{
  "model": "image autoencoder",
  "dataset": "views of escape-time and Newton fractals",
  "train_examples": 145000,
  "image_size": 48,
  "crop_scale_min": 0.8,
  "horizontal_flip": true,
  "rotation_deg": 10,
  "color_jitter": 0.2,
  "bottleneck": "plain",
  "downsampling_factor": 8,
  "encoder_arch": "mobilenet_v2",
  "encoder_norm": "batchnorm",
  "encoder_activation": "hardswish",
  "encoder_depths": [3, 6, 6],
  "encoder_kernel_size": 5,
  "encoder_stem": "single",
  "encoder_expansion": 6,
  "encoder_widths": [40, 56, 88],
  "loss": "l1",
  "latent_channels": 16,
  "decoder_norm": "batchnorm",
  "decoder_activation": "silu",
  "decoder_widths": [64, 64, 128, 256],
  "decoder_blocks_per_level": 2,
  "decoder_block": "plain",
  "decoder_attention": false,
  "decoder_upsampling": "nearest_conv",
  "init": "xavier_uniform",
  "residual_init": "none",
  "optimizer": "soap",
  "beta2": 0.99,
  "lr": 0.0038,
  "beta1": 0.95,
  "shampoo_beta": 0.95,
  "eps": 1e-08,
  "precondition_frequency": 32,
  "max_precond_dim": 1024,
  "merge_dims": false,
  "one_sided": false,
  "adamw_lr_other_params": 0.0011,
  "grad_clip": 0.5,
  "steps": 4100,
  "batch_size": 256,
  "epochs": 7.2,
  "lr_schedule": "linear",
  "final_lr_fraction": 0,
  "warmup_steps": 820,
  "weight_decay": 0.1,
  "adamw_weight_decay_other_params": 0
}
Rows from block 3 of the encoder of a small image autoencoder, named by matrix and row number. Rows with one number belong to one channel. Each number is 128 + 32 x the weight over its row's rms, rounded and kept within 0 to 255. All counts start at 0. Numbers have three digits each.
After each channel's rows are labels from the 100 images, of 14848, where the channel reaches its highest value: "strongest on" is what is common among them. Only what is clearly more common there than usual is listed. The data: views of escape-time and Newton fractals. In brackets: how many of the 100, against the usual share in percent.
# convs0: expand pointwise conv (encoder.blocks.3.convs.0.weight, 240x40x1x1), inputs 0-39
# convs1: depthwise 5x5 conv, stride 2 (encoder.blocks.3.convs.1.weight, 240x1x5x5, trained with AdamW), a 5x5 kernel
# convs2: project pointwise conv (encoder.blocks.3.convs.2.weight, 56x240x1x1, transposed), outputs 0-55

convs0.54:118140089134126145160129143070160115133128136105111063153091108177085120181153097139207155168108137096162192151125110101
convs1.54:127116088110124106103113139143102068156089094133132192044172101129121138136
convs2.54:121134089109165090183151118144157126080131119141165135092173149125103127120152111167090099129165172132100143122156080131085035114088119062143074118116146072093176139116
strongest on: pastel (51 vs 14.2); grey (39 vs 14.3); Julia set (28 vs 9.9)

convs0.144:137185096130130137141146133099114128050105139114100103159130123099135065066099106096164110148137054094112188140163148137
convs1.144:102144114108140133171212156129155181180135112121101167129133130163150185106
convs2.144:127051115075145082138155124133102122138116143123144180106149163149098128161117093144102123047110113106156136139186157124161175142155160097062075108073123140138155094178
strongest on: dark (93 vs 14.4); Mandelbrot set (33 vs 12.1)

convs0.106:106130121173170159189138120183157109111105143083069108099170080101095099154127145166121147107092098087161129110154191134
convs1.106:101118128105118120143114062157047102112114105067105110177151150150159125100
convs2.106:110154137099142134097210130154116168161112105110178188073062088107089099113126109119122120131105096127152123123062152113100167180125061126137117163127116112170106160079
strongest on: vivid (50 vs 14.4)

convs0.92:088029113072151121124147112086135118123141185080092155118119135171114130156116133164116090094152112093186137147086137110
convs1.92:158121164091102089156093148146072132102088152067075116118118132156079098123
convs2.92:080126105100095163133147067105087169179109105145114187088128138115139149144129138206215141146129074089087117095120113148139117146114108086115120163064133134113132140083
strongest on: vivid (98 vs 14.4)

convs0.129:128153100124169078107217138151152118123163068138136157064170180106131091145148103128105123104118161139098105069108127134
convs1.129:147166139121146139123072064127127147077057101097096110158167121120119143082
convs2.129:194101142114186074182124141140169155129141096101094144128141114160081148156138146216114113172135113199108104109159119120119139122121105068117180114109119117158178151088
strongest on: pastel (53 vs 14.2); grey (42 vs 14.3)

convs0.8:110113119140172150082113140100079120100114145099071170159136087050106134154131173145093142136159184190140147120139102169
convs1.8:142105155137149145105132139107137131125218140115114155216188145147121125100
convs2.8:156150095180124187128099098129129180118123139110175055126192184175117148082165135126179138142165084159159106129080151118100108140119152120131121151152146102182102183154
strongest on: dark (90 vs 14.4)

convs0.204:124109128075158121101121160118086072123112135122147163086161095116179111071114119149109134066172120192140079073132160115
convs1.204:112099175113155152097097073127104069124091151127068113164089105084149119113
convs2.204:101145161170159093105148083124114133083125170103115151168130127110099092114140136151116221168155137113158122126155140125126107136137119010101153129140162159133140187075
strongest on: pastel (36 vs 14.2); grey (36 vs 14.3); Julia set (34 vs 9.9)

convs0.219:160147152178145107115157157073136143102176139198165133121116117143202139154104056147108079137167163129100113137122150158
convs1.219:133100138119107142095126147131135139179163125114169209214160109119150149112
convs2.219:125165137159130121073153114143158152161129130170107100122106132133153152210178117146091096121116123119110174150130130113144168231098114179078133125131109104120158043141
strongest on: grey (73 vs 14.3)

convs0.60:157079096124087161137140102129163138186133147101129217114149122151111107129121178060169123061159124134131160145135139166
convs1.60:115127105107151115139171127085096170196158165152133185187160105156122120106
convs2.60:111124184133115145110141131172092134125187105180126159056118151069071240074144091114120116155147110171114153141137141111117153115149139117129113086110136122111138179124
strongest on: grey (78 vs 14.3)

convs0.17:092092177162132140086129105124140107173085129080067155099125089118168140196136144094073175124127093154075134123103131139
convs1.17:117127149108158124114078150107131090037065119097088137079133135160134128118
convs2.17:193138116119119085130107122140156110132161123073134142107159101219136121167143128145119102140113119156168136121100065190172144147098113105131126219094154166098099176119
strongest on: pastel (49 vs 14.2); grey (35 vs 14.3)

convs0.230:110110102156127173145145071096117136101147117158095155131075158095158090143047088137061137146095167095155111163151104113
convs1.230:173149186154155134101172172144108191113121142099126086179161143165119129155
convs2.230:126155147146088139158155175172150072126032083124074135131127127088131111161118128073159134110119165137131141174121133114170215169126183137083131144125125109117163151145
strongest on: dark (78 vs 14.4); Mandelbrot set (38 vs 12.1)

convs0.130:126141067071161150118139103159071179085120088088155121146177141081083155151107102133077167166152161168132125123127144115
convs1.130:133118118117152102132151113107138127186202137122165220179104103132129139124
convs2.130:152110125151141107126145096114142165095130182123161128173105144153129074056149132150185190081116132079106097132161165146078112120158139174221119086137134150157130137154
strongest on: dark (76 vs 14.4); Mandelbrot set (32 vs 12.1)

convs0.7:096116142158103042120145078171128168072149111072159151146083087129117125141087092103095152174129136125082096102129139135
convs1.7:122130128112123111130144116111150094115060075131111142054042138105123123098
convs2.7:105117166163142099048162123069134165127134128140127094114109111174102135078110150140091130142100119131165131107153116153130064054072081117114086172149154181156140099088
strongest on: vivid (37 vs 14.4)

convs0.200:144135122128179196149102159121126134145122056146105049175084143093110120164078125088090156098100113126129147134149169103
convs1.200:095126148107129117118158144093147161168210154123157184186153138093119154105
convs2.200:195144118212097141077119116086124151168092126103063128149160132121153111123133152136163105162115113118172114177121201195150082130117156132147156134152108134167103078117
strongest on: dark (57 vs 14.4)

convs0.24:140123108131079146123109127099136162114113171064150235109136086181139097155168127136193124149128149107124168158117122120
convs1.24:102115122144101131129150127122143161157167153102148222212108106112155127119
convs2.24:070124138094126113201168119162099144124133154149196151052167159122092109119121136097136117138140165194080112111128126105173175123160104123111149077100125091101184106103
strongest on: pastel (59 vs 14.2); grey (41 vs 14.3)

convs0.148:186146166152120139159181148095098139165184145122135161167040109162130134170130104137192118128157115129099077150124146123
convs1.148:123110142110121110137156151108141130182189138099149138241156142123111132138
convs2.148:115157165136174130159120177139130083102163070154033145148071128130124127194119125103094073149112130111101109183137103124140193135112139079154117070108127127146126106098
strongest on: pastel (61 vs 14.2)

convs0.166:091207223140173145161111105133111177145109118097110118185153125125073179110118142157173135120138163115134120145140126134
convs1.166:107132136128137154101165149121108143166197120114156210207117128143122120105
convs2.166:236060128120151119124083083145157177155123121116132147134119176195164145139137154156112164138109102105071126134146156124141103148085111149134077097083129138073118145155
strongest on: dark (93 vs 14.4); Mandelbrot set (42 vs 12.1)

convs0.23:069163141164151157102093138059073175093152133140166124137112131070107159165148177110152114118107094138088083112118091111
convs1.23:109146109155147152098088150122125146126049122108095083044099134153153146109
convs2.23:065112157150089144067155101072123117123191092133132096134130138169145078190185114130135095131159093111145152123050124083166144113151118090127078130110154122109156164152
strongest on: pastel (59 vs 14.2); grey (39 vs 14.3)

convs0.239:110108177161183183124118131160173131199151142141113068146098146147108090142151156189114161127113108085175164158105135134
convs1.239:145130129131114138125083070094109082095048157158109094102113122141141068146
convs2.239:103171163098077124132148146150147153120167074122181133129131107130195169110127128120092130128152120152084201128139156110151125122177125140123050145129155156054127129051
strongest on: vivid (43 vs 14.4); pastel (33 vs 14.2)

convs0.143:111185157097172097159120183102149121169119136150103113096115176117170146117093064164099085179164125154152153135131100079
convs1.143:127152143109127152092166122132149170139169155136138195187198121111102173112
convs2.143:178137162106163095105095194151143123098126109084110102120148068090131091127056103176180137126148119146175138155131108144208150118119073151094136118140104120111191156131
strongest on: dark (94 vs 14.4); Mandelbrot set (41 vs 12.1)

convs0.202:116082107087125041134157184116109152103051152104080109149162134113152151162172101134163127123153116085141143079126134132
convs1.202:118132108102135118154093100175089067121077075124101047134128124119150125156
convs2.202:122092145087098121121126143141121214144120167107144207100151092094120171096134117162084104113104141117137087131084068159097092133106074132129097145059099152133074138103
strongest on: vivid (41 vs 14.4); pastel (36 vs 14.2)

convs0.93:154129181133114144177123065069132108106080129144117164128143112056105124152118202107080176112106123161108105122168105121
convs1.93:162151097138161127112146091143116070104060075092142119103082142153096086139
convs2.93:112087131146139132109102048127061129123172169119107174133132149097104158126067137112136158169121166084189093104162122132215096172114127111135137142109162140145088117170
strongest on: vivid (61 vs 14.4)

convs0.192:141086106162118123066110114151158139094140119158148119034101116152128164146120111125080110171177110087063082130106145146
convs1.192:123115125149130142126140136147168061091139090103068063088138139082100087143
convs2.192:120105102099143116128132097111121121055175153148143214146131119085161148111137161149089178129066149062106142110167062140147135098143083127128150145074080134126109171119
strongest on: vivid (48 vs 14.4); tricorn (35 vs 11.1); pastel (35 vs 14.2)

convs0.205:113124097135133099173134143127099161127191115163110097171140114130146221099139171119201109129165121096092063111138119124
convs1.205:155096159098141115109153123090122160124067144122105119061081131163095066153
convs2.205:147112143135099170068161090105089110126116078109167097123093102173109122116121116109148134142115061118160110168163117182167151071189103140081133139117147122199152141190
strongest on: vivid (58 vs 14.4); Julia set (25 vs 9.9)

convs0.120:187121105160161137117136117092142140194151124114175156107102135192185167139113068152080131144140079158130135170133145084
convs1.120:122147139158117132125119109111154113088046147121105054047130126110146115112
convs2.120:137089122125128166133090038141100090124163132165168148125112071116160097087102167138070202122139091134141142142119120077112110079160145103162145179118139154128069150147
strongest on: pastel (41 vs 14.2); vivid (33 vs 14.4); Julia set (26 vs 9.9)

convs0.152:139145139138130147129134062155147124088122187179096159135160104149155112061136161140117112116161165169156144136175060187
convs1.152:100123145089115121140114180122128132181203123117158222134113101140128134141
convs2.152:149137152085178201114182098183152149095188138128115153131094135111115167108151200118095115122103074093089134148141142098121155121111143155142139087192113146112103060124
strongest on: dark (61 vs 14.4); vivid (34 vs 14.4)

convs0.34:072136150115099144101107123069114129191124158164151085059147111155171146115126157130201117130180125132130139100101070115
convs1.34:117135121128127120120126057105132127058031136127171096103169126127130128116
convs2.34:148105103159161096125125155123078099112160128090130110102146084110106139136080148184176170112135099152058144104081113087167138120080134105159090160113077185072102146172
strongest on: pastel (42 vs 14.2); grey (41 vs 14.3); Julia set (27 vs 9.9)

convs0.30:076128133130138105080106115120078100097141084074116168172144149067103150176140135097149129138145169164107191135151075100
convs1.30:156119104145093139100159163131096146134168135127133205221133142127158156125
convs2.30:150085167125118170121110155078175159118113150106132087136115154172124131080112163123155153137070087190118117154152147138163099144135046121119143082196154094192152140128
strongest on: dark (88 vs 14.4); Mandelbrot set (34 vs 12.1)

convs0.109:153118122107098133124105111143158160113118110129179130130129082137137176122151135158097146083178206188104063085082082112
convs1.109:154146127176097152103138128087073080124138129092115143139082127089050131091
convs2.109:194117153146097101141124153145139129123179151116132103157141142127149141147218127105083118100153108180105086097122127139059090146160135099096088094158102113138050082172
strongest on: vivid (65 vs 14.4)

convs0.74:127181146147181161137114076122101140114112095113093131147138122143159155171120131192075156192160104096047115151130134102
convs1.74:084146133151121162173200175176108152177112116148141078126181134144119135126
convs2.74:140155079130186102126147073108169146153155178123125144157102142178147100111134190094117156131169085109063178104135114152123116191075053126142163104148120105125111117106
strongest on: dark (95 vs 14.4); Mandelbrot set (47 vs 12.1)

convs0.167:190167147138135122162183110142116119155171134150128095150136111142112123106081086145097153127151145221039138144149134141
convs1.167:124156082145141137087155101101101123024088153106136096113093123118103151141
convs2.167:161123145145091130200153148122125103056091120100107138160122068135116122124097133038164117098108154228132083097103099127133138143096177110138160119112118123168132109134
strongest on: vivid (78 vs 14.4)

convs0.197:091090161094162100101161193160085109115162122130126197122122128108126172140142169079125165147113079147149133123169059132
convs1.197:147153099108123141166096165119145139107151213169158108154152158160129195141
convs2.197:131143095161115114138080075170113135125163140091136099151161145156122165143154174156155124109136179192052144167104137129203123109171073090193143147121132161140154148133
strongest on: dark (96 vs 14.4); Mandelbrot set (40 vs 12.1)

convs0.127:098066123146104177158143197106145156142157109128097087167114151153131162165117121150161056184120097076115122126167146113
convs1.127:095127128118111168129071075099108132160048123157083101103104105157111159144
convs2.127:122163121094113154111152098084115171151166087187121095121146114205193164120169123096162081122084094102126154171128157168091107100142154158103116109095139158105186141090
strongest on: pastel (41 vs 14.2); vivid (34 vs 14.4); Julia set (29 vs 9.9)